Weights of a small segmentation model: arch mlp_mixer, activation relu.
Rows from block 2 of a small segmentation model, named by matrix and row number. Rows with one number belong to one neuron. Each number is 128 + 24 x the weight over its row's rms, rounded and kept within 0 to 255. All counts start at 0. After the name is the row's rms in percent of the matrix's.
After each neuron's rows are labels from the 100 images, of 14848, where the neuron reaches its highest value: "top examples" is what is common among them. Only what is clearly more common there than usual is listed. The data: rendered made-up planets.
# fc1: MLP up (model.blocks.2.mlp.fc1.weight, 1536x384), inputs 0-127
# fc2: MLP down (model.blocks.2.mlp.fc2.weight, 384x1536, transposed), outputs 0-127

fc1.517 111 [119 126 130 127  89 138 145 133 116 121 128 110 131 122 102 102 112  83 119 178 146 157 148 157 130 114 149  78 121 157 145  93  77 120  62 149 155 119 117 126 137 119 129 124 112 147 142  91 157 143 113 153 142 131  99 141 143 162  82 132 160 120 103 138 130 154 124 136 105 147 129 177  91 138 138 121 104 110 112 112 138 119 138 106 109  44  98 125 151 103 119 126 123 102 119 175 131 109 142 126 121  99 117 129 118 130 136 128 132 127 130 118 135 143 163 114 123 141 149 137 107 167 129 126 147 171 137 139]
fc2.517 104 [127 149 150 133 137 132 134 147 120 145 147  92 133 144  99 139 118 127 139  95 108 148 111 104 174 139 142 158 102 123 157  94 137 121 109  98 135 139 134 133 170 116 143 151 176  82 134 129 146 108 148 104 128  98 136 111 144  75 155 148 125 146 102 160 145 134 144 155 134 149 102 118 161  80 137 105 128 157 164 123 109 162 106  89  92 170  95 209 121 128 111 124 155 152 131  86 127 116 163 144 118 120 116 137 129 104 131 103 107 123  96 127 135 164  77  97 148  92 107 110 119 136 102 114 158 121 133 123]
top examples: rings; lava world

fc1.175 101 [113  94 119 121 156 146 169 107 103 139 101 141 124 161 138 142 140 119 124 113 134 134 129 115 154 125 106  87 102  90 166 116 107 105 124 116 131 112 116 137  86 172  96 117 127  61 132 125 145  73 122 136 113 112 136 157 107 103 120  89 128 152  95 141 157 166 110  96 145 128 126 120 122 170 138  75 130 107 125 126  98  75 137 129 112 139 125 143 123 119 135 131 113 157 125 121  82 193 156 147 108 179 162 131 122 120 128 164 136  96 139 161 169 163 130 137 123 120 119 127  93 166 144 118 145 120 116 118]
fc2.175 103 [125  82 117 141 109 117  98 140 121 107  96 144 121 107 139  92 104 128 119 140 128 119 133 144 109 139 171 143 112 156  81 145 135 128 104 138 143 174 110 130 123 104 144 129 127 122 181 120 125 146 135 135 139 126 142 120 131 163 158 165 101 157 152 119 122 135 130 133 144 154 197 130  78 139 108 147 119  86 132 142 137 118 132  84 147 128 126 151 182  84  88 154 149 104 128 106 139 113 166 108 170 125 129 111 172 115 139  78 136 107 143 155 133 134 135  86 109 159 133 109 134  90 107  78 137 129 129 148]
top examples: full

fc1.138 091 [ 95  99  83 121 111 129  96 113 103 109  92 145 137 138 132 154 159 114 141 114 139  81 111 127 112 123 164 150 135 125 165  83  88 113 128 106 141 144 144  96 100 157 152 179 132 101  95 135 117 140 164 127 128 124 130 140 122  75 135 129 137 171 103 139 190 136 145  87 121 151 112 150 119 130 143 141 153 108 111 138 132 107 136 164  85 111 125 107 147 167 181 119 111 164  75 157 158 159 125 124 146 115 139 142 127 132 112 116  87 136 151 108 145 108 141 132 133 112 130 149  87 123  71 124 186 146 145 124]
fc2.138 076 [153 119 115 128 159  97 135 152 136 122 132  97 129 163 126 146 124 150 145 140  96 131 100 158 129 114 152 167 134 153 123 127 115 129 123 133  87 124 159 125 100 135 122 132 129 130 124 115 126 100 140 110 174 183 109 132 142 152 118 113 115  92 133 109 171 117 143 132 130 129 119 134 113 179  64 115 123  73 116 129 139  90 105 127  97 156  74 141 120 132 104 105 153 173 169 101 160 112 139 127  95 110  75 127 145 113 149 124  85 115 133 133 130 142 142 117  96 118 144 112 117 137 134 112 163 124  90 139]
top examples: moons: three

fc1.195 104 [117 119 108 140 151 130 128 120  89 112 138 121 152 131 103 117 135 126 131  95 138 147 108 108  96  88 123 114  97 102 112 120 110 122 124 114 112 133 137  98 166 141 128 162 128 112 137 138 132 116 120 148 133 137 127 121 144 108 141 107  83 142 111 131 119 108 179 115 113 152 118 169 124  84 104 148 121 119 118  84 172 134 174  84 129 159  93 130  90 114 146 101 146 172  91 161 112 178 163 166 124 120 167 138 123 141  95 120 135 124 125 115 183 124 182 120  69 153 134 102 162 169 146 140 176  83 172 122]
fc2.195 103 [138  96 139 147 123 110 136 127 115 150 103 126 146 147 125 144 105 117 159 147  79 134 164 137 146 113  95 147 157 135 117 132 150 125 129 119 140 150 122 128 140 157 114 111 123 139 136 137 109 150 156  95  92 101  63 149 152 165 125 127 116  75 157 101 153 149  79 151 128 149 132 144 128 144 140 172 166 130 117 136  89 160 140 170 116 139 126 135 126 143  91 108 103 102 118 104  93 120 127 142 156 136  84 121 123 142 108 101 151 117 127 163 128  99 129 102 110 149 154 129 153 115  82 138 141 132  91 135]
top examples: full

fc1.404 106 [155  75 158 127 140 167 112 121 111 136  99 130 134  94 150 138 112 162 139 133  78  72  87 128 127 137 172 125 152 151 152 155  98 141 129 157 168 143 161 172 102 142 170 177 154 124 141 114 123 124  86 158 126 177 121 120  77 141 166 151 115 105 153 112 117 151 108 111 121  88 131 113  81 135 128 145 162 115 138 142 141 143 136 155 115 126  85 134 162 137 157 125 130 119 145 136 137  95 100 115 135 142 109 135 143 104 130 146 169 126 134 108 146 131 119 134 125 164 125 102 146 131 115 104 113 161 112 149]
fc2.404 095 [ 83 172 140 160 163 127 147  94 127 163 170 122 142 132 125 127  96 162 116 111 134 125 122 131  64 170 141 122 135  85 136 142 123  82  91 121  97 167 126 145  98 172 115 112 110 123 129 133 172 149 130 140 169 134 135 125 124 114 120 127 118 125 111 123 158 119 167 131 103 182 188 161 154 150 131 143 143 156 108 144  92 132 129 127 100 130 124 119 120 116 117 123 121 135 127  76 139  92 121 106 127  99 103 132  97 158 115  95  84 102 167 129 120 142 114 172 125  54 135 109 119 101 113 148 123 132  75 114]
top examples: rings; glowing rim

fc1.689 102 [157 132 124 126 125 148 179 134 109 101 119 141 109 131 136 109 115  97 130 144 104  97 140 124 144 124 122  83 132 119 126 130 167  94 132 157 174 151  83 131 125 125  78 156 153 126 110 131 105 174 200 159 109 156 131 114  90 128  89 133 138 105 140 115 153 147 161 126  94 109 149 123 127 127  72  88 114 103  93 121 131 149 149 137 110 129 118 190 153 139 135 160  82  81 149  80 179 155  95 172 136  97 167 123 123 120 119 129 154 172  81 117 147 122 125 133 148 123 134 142 135 155 120 103 136 153 139 120]
fc2.689 088 [147 140 148 107  74 100 120 126 157  81 101 122 126 123 153 111 156 150 111 115 101 141 112 162 137 114 135 133 156 159 168 153 139 152  83 129  85 141 158 152 113 105 208 115 152  59 104 161 133 144 112  79 169 120 120 116 126 150 123 114 124 111 190 152 148 168  86 110 134 120 114 141 133  87 127 188 103 119 191 142 128 132 122 116 134 145 147 129 139 137 149 121 127 149 144 135 117 109 114 111 122 125 133 155  99 120 148 130 123 103 135 148 132 124 146 112  70 124 141 112 132  98 158  96 130 123 119 138]
top examples: moons: three

fc1.677 103 [135 133 111 129 139 113 102 125 133 147 117 112 141 152 175 165 101 109 122 127  88 130 141 161 174 143  93  85 139 130 159 147 168 123 122 127 154 142 129 123 103 150 149  99 159 113 132 133 105 140 136 141 131  85 143 132 135 106 125 113 106 147 124 123 174 132 134 146 122 128 109 115 124  81 133 166 109 157 142 154  98 112 103 145 154 129 128 165 152 156 106 154 122 147 133 123 135 172 149 175 111 110 163 105 141 130 109  87 120 113 167  91 111  98 114 131 138 116 112 131 156 129 163 108 144  71 133 152]
fc2.677 099 [119 146 141 109 132 115 150 124 179  60 117 132 102 132 126 124 141 156 140 120 147  94 142  91 110  84 157 139 149 111 151 140 122 152 157 156 118 127 171 133 129 145 135 120 139 149 112 133 130 114  82 149  91 122 122 148 145 166 117  74 117  93 141 114 129  87 143 100 121 136 102 115 135 130 113  98 130 100  88 128 151 115 184 116 129 118 128 120 170 112 157 102 141 114 129 127 124 166 114  97 134 184 110 134 121 139 138 136 108 160  97 149 140 144 121 111  85  88 141 135  88  98  99 117  90 165 120 121]
top examples: full; cloud-covered world

fc1.761 089 [136 120 173  94  93 115 132 130 167 112 104 128 125  87 124 133 106 126 173 166  86 136 123 118 134 104 140 118 120 116  86 126 109 141 156 151 131 173 110 111 119  86 114 132 158 134 122 156 156 126 163 161 141 136 117 141  86 133  86  90 138  82 147  84 131  72 100 136 121 141 110 110 144 147 114 111 139  92 120 122 166 115 122 143 136 105 125 143 100 122 110  84 147 135 148 150  84 112 102 119 120 117 132 135  76 128 152 143 106 142 129 107 137  95 140 145 139 121 123 132  97 100 128 152 152 119 147 119]
fc2.761 093 [ 92 109 147 129 190 108 135  94 118 152  99 165 137 131 101 141 171  78 111 174 166 108 121 161 139 166  81 115 122 105 142  99 106 125 146 182 179 101  93 107 144 121 115 125 140 149 102  80 104 155 152 111 118 132 136 109 134 104 148 125 150 147 109 127 118 117 142 121 133 106 102 146 157 125 155 165 132 151  85 138 126 110 113 154 121 143 138  97 142 145 128 123 106 131  87 144 153  98 158 126 104 110 134 124 137 146 163 107 122 128 126 161 105 102 149 123 136  93 160 149 163 137 130 119 143 149 157 158]
top examples: moons: three

fc1.474 094 [ 99 126  96 135 153 147 167 104 138  89 132 138 127 136 128 114 153 140 104  98 116 158 123 145 134 109 133 118 136 118 150 113  96 120 116 105 147 166 116 164 104 153 111  94 131 117 143 131 165  92 139 149 137 100 112 107 148 159 163 180 124 146 113 142 127  79 134 102 115 152 105 157 136 135 104  84 123 106 118 121  85  91 188 116 121 132 106 135 119 102  95 143 150 125 149 131 123 187 137 105 174 194 113 113  93 102 114 118 112 120 132 144 148  93 113 116 111 153 140 148 130 163 137  90 138 122 167 137]
fc2.474 099 [139  79 158 170 157 143 120 137 113 140  94 156 114 105 107 127 109 124 118 157 121 162  95 145 125 172 132 122 141 135 126 113 130 134 156 151 149 210 127 152 148  92 149 141  60 105 152 125 160 124 131 120 120 115 123 160 166 119 150 106 126 133 109 128 137 106 118 136 109 132 160  89 101 187 145 145 126  91 132 131 143 146 142 120 109 121 159 141 184  72 174 115 125 121 120 122 131 103 141 116 114 118 113 137 175 169 122 105 148 139 123 131 113 164 171 134 113  95 113  96 116  97 142 127  95 124  97 132]
top examples: full; cloud-covered world

fc1.368 101 [119  91 137 128 143 151 133  84 177  87 122 132 142 152 160 139 177  81 157 109  89 165 115 143 159 145  72 128 124 110  94 171 165  92 130 113 128  66 121 180 159 103 122 124 120 148 135  97 131 124 115  91 115 134 109 139 151 129 117 156 103 123 142 137 134 134 134 117  95  95  99 114 149 159 135 150 161 167 111 108 151 125 107 119 154 141  94 116  93 137 137 123 148 164 123 126 142  82 140 117 140 207 119 110 131 139  98 108 164 147 113 123 172 165 102 100 144 137 127  88 102 142  55 108  87 154 114 165]
fc2.368 096 [166 140 100 158 107 114  78 169 144 145 145 104 130  90 138 118 135 139 137 149 142 135  85  97 164 116 120  88 133 121 146 153 157 134 101  78 129 116 127 115 142 123  92 196 102 131 140 127  68 138 103 152 118 125 116 148 163  96 150 143 126 123 116 109  99 159 130 123 121 117  86 125 151 166 139  86 129 121 171 124 126 119 118 152 117 122 134 132 109 116  97 123 102 119 126  94 137 154 115 124  98 125 139 113 131 130  87 168 129 144  85 103 129 147 163  99 125 121  92 132 162 108 181 136 136 117 110  84]
top examples: rings

fc1.339 088 [148 120 136 107 166 147 145 172 125 119  95 114 121 115 129 149 158 149 113 127 128 191 122 144 135 147 119 137 109 107 167  90 105 139 143 100 100 156 107 117 120 124  86 103 119 136 108 106  89 153 116 151 136  68 113 135 124 122  94 151 120 152 132 153 161 133 143  97 109 158 128 134 154 170 107 143 139 102  92 133 145 144 152 133 143  71 137  93 147 107 118 139 129 141  87 123 162 157 112 146 123 163 103 149 118 157 139 117 160 156 141 105 145  92 119 122 151 153 102 152 128 154  99 138 123 133 165  91]
fc2.339 083 [122 138 137  97 172  93 137 137 105 121 123 153 152 136 161 108 111  71 136 131 142 111  96 157 162 109 124 134 182 154 124 114 143 150 123 150 200  88 136 135 126 135 156 164 161 172  92 106 112 167 134 125 115 130  85 103 160 152 155  97 167 112 106  86 130 109 162 108  93 122  93 159 110 138 189 147 178  96 101 123 160 100 139 122 143 130 146 106 119 128 105 115 150 162 124 144 112 126 174 129 139  98 136 143 136 135 162 190 130 117 134 130 107  99 134 106  92 132 125 154  81 107 127 162 152 164 165 181]
top examples: moons: three

fc1.612 113 [140 118 135 121 168 143  90 110 152 118 108  83 156 134  90 114 166 122 127 133 124  96 139 127 144 128  80 112 139 123 133 151 163 130 121 152 136 134 147 138 104 124 143 127 147 144 151 151 133 149 153 106 101 127 162  82 142 109 136  95 143 107 121 129 121 183 139 121 139 136 118 139 128 162 179 120  90 132 149  97 134 134 107 113 148 138 128 119 114 118  87 117  86 177 128 140 143  97 130  69 107 201  87 152 124 164 135 105 121 182 102 125  87 120 101 142 121 113 146 143  79 114 160 113 140 112 114 121]
fc2.612 114 [125  74 111 161 123 120 113 103 121 129  93 151 122  94  67 143 108 124 123 163 166 147 108 162 155 123 125 108 129 120 124 108  95 118 104 119 150 121 130 134 127 133 108 106 128 140 152 131  86 113 116 109 103 113  95  95 151 107 118 126  84 141 108 150 130 107 165 162 121 140 168 155 139 115 119 147 105 169 130 103 132 105 124 112 112 115 127 123 155 121 146 127 123 170 143 111 137  89  88 123 141 163 142 108 162 101 133 139 126 133 140 118 158 115 152  77 137 155 137  92 151 112 135 110  95 128 144 134]
top examples: rings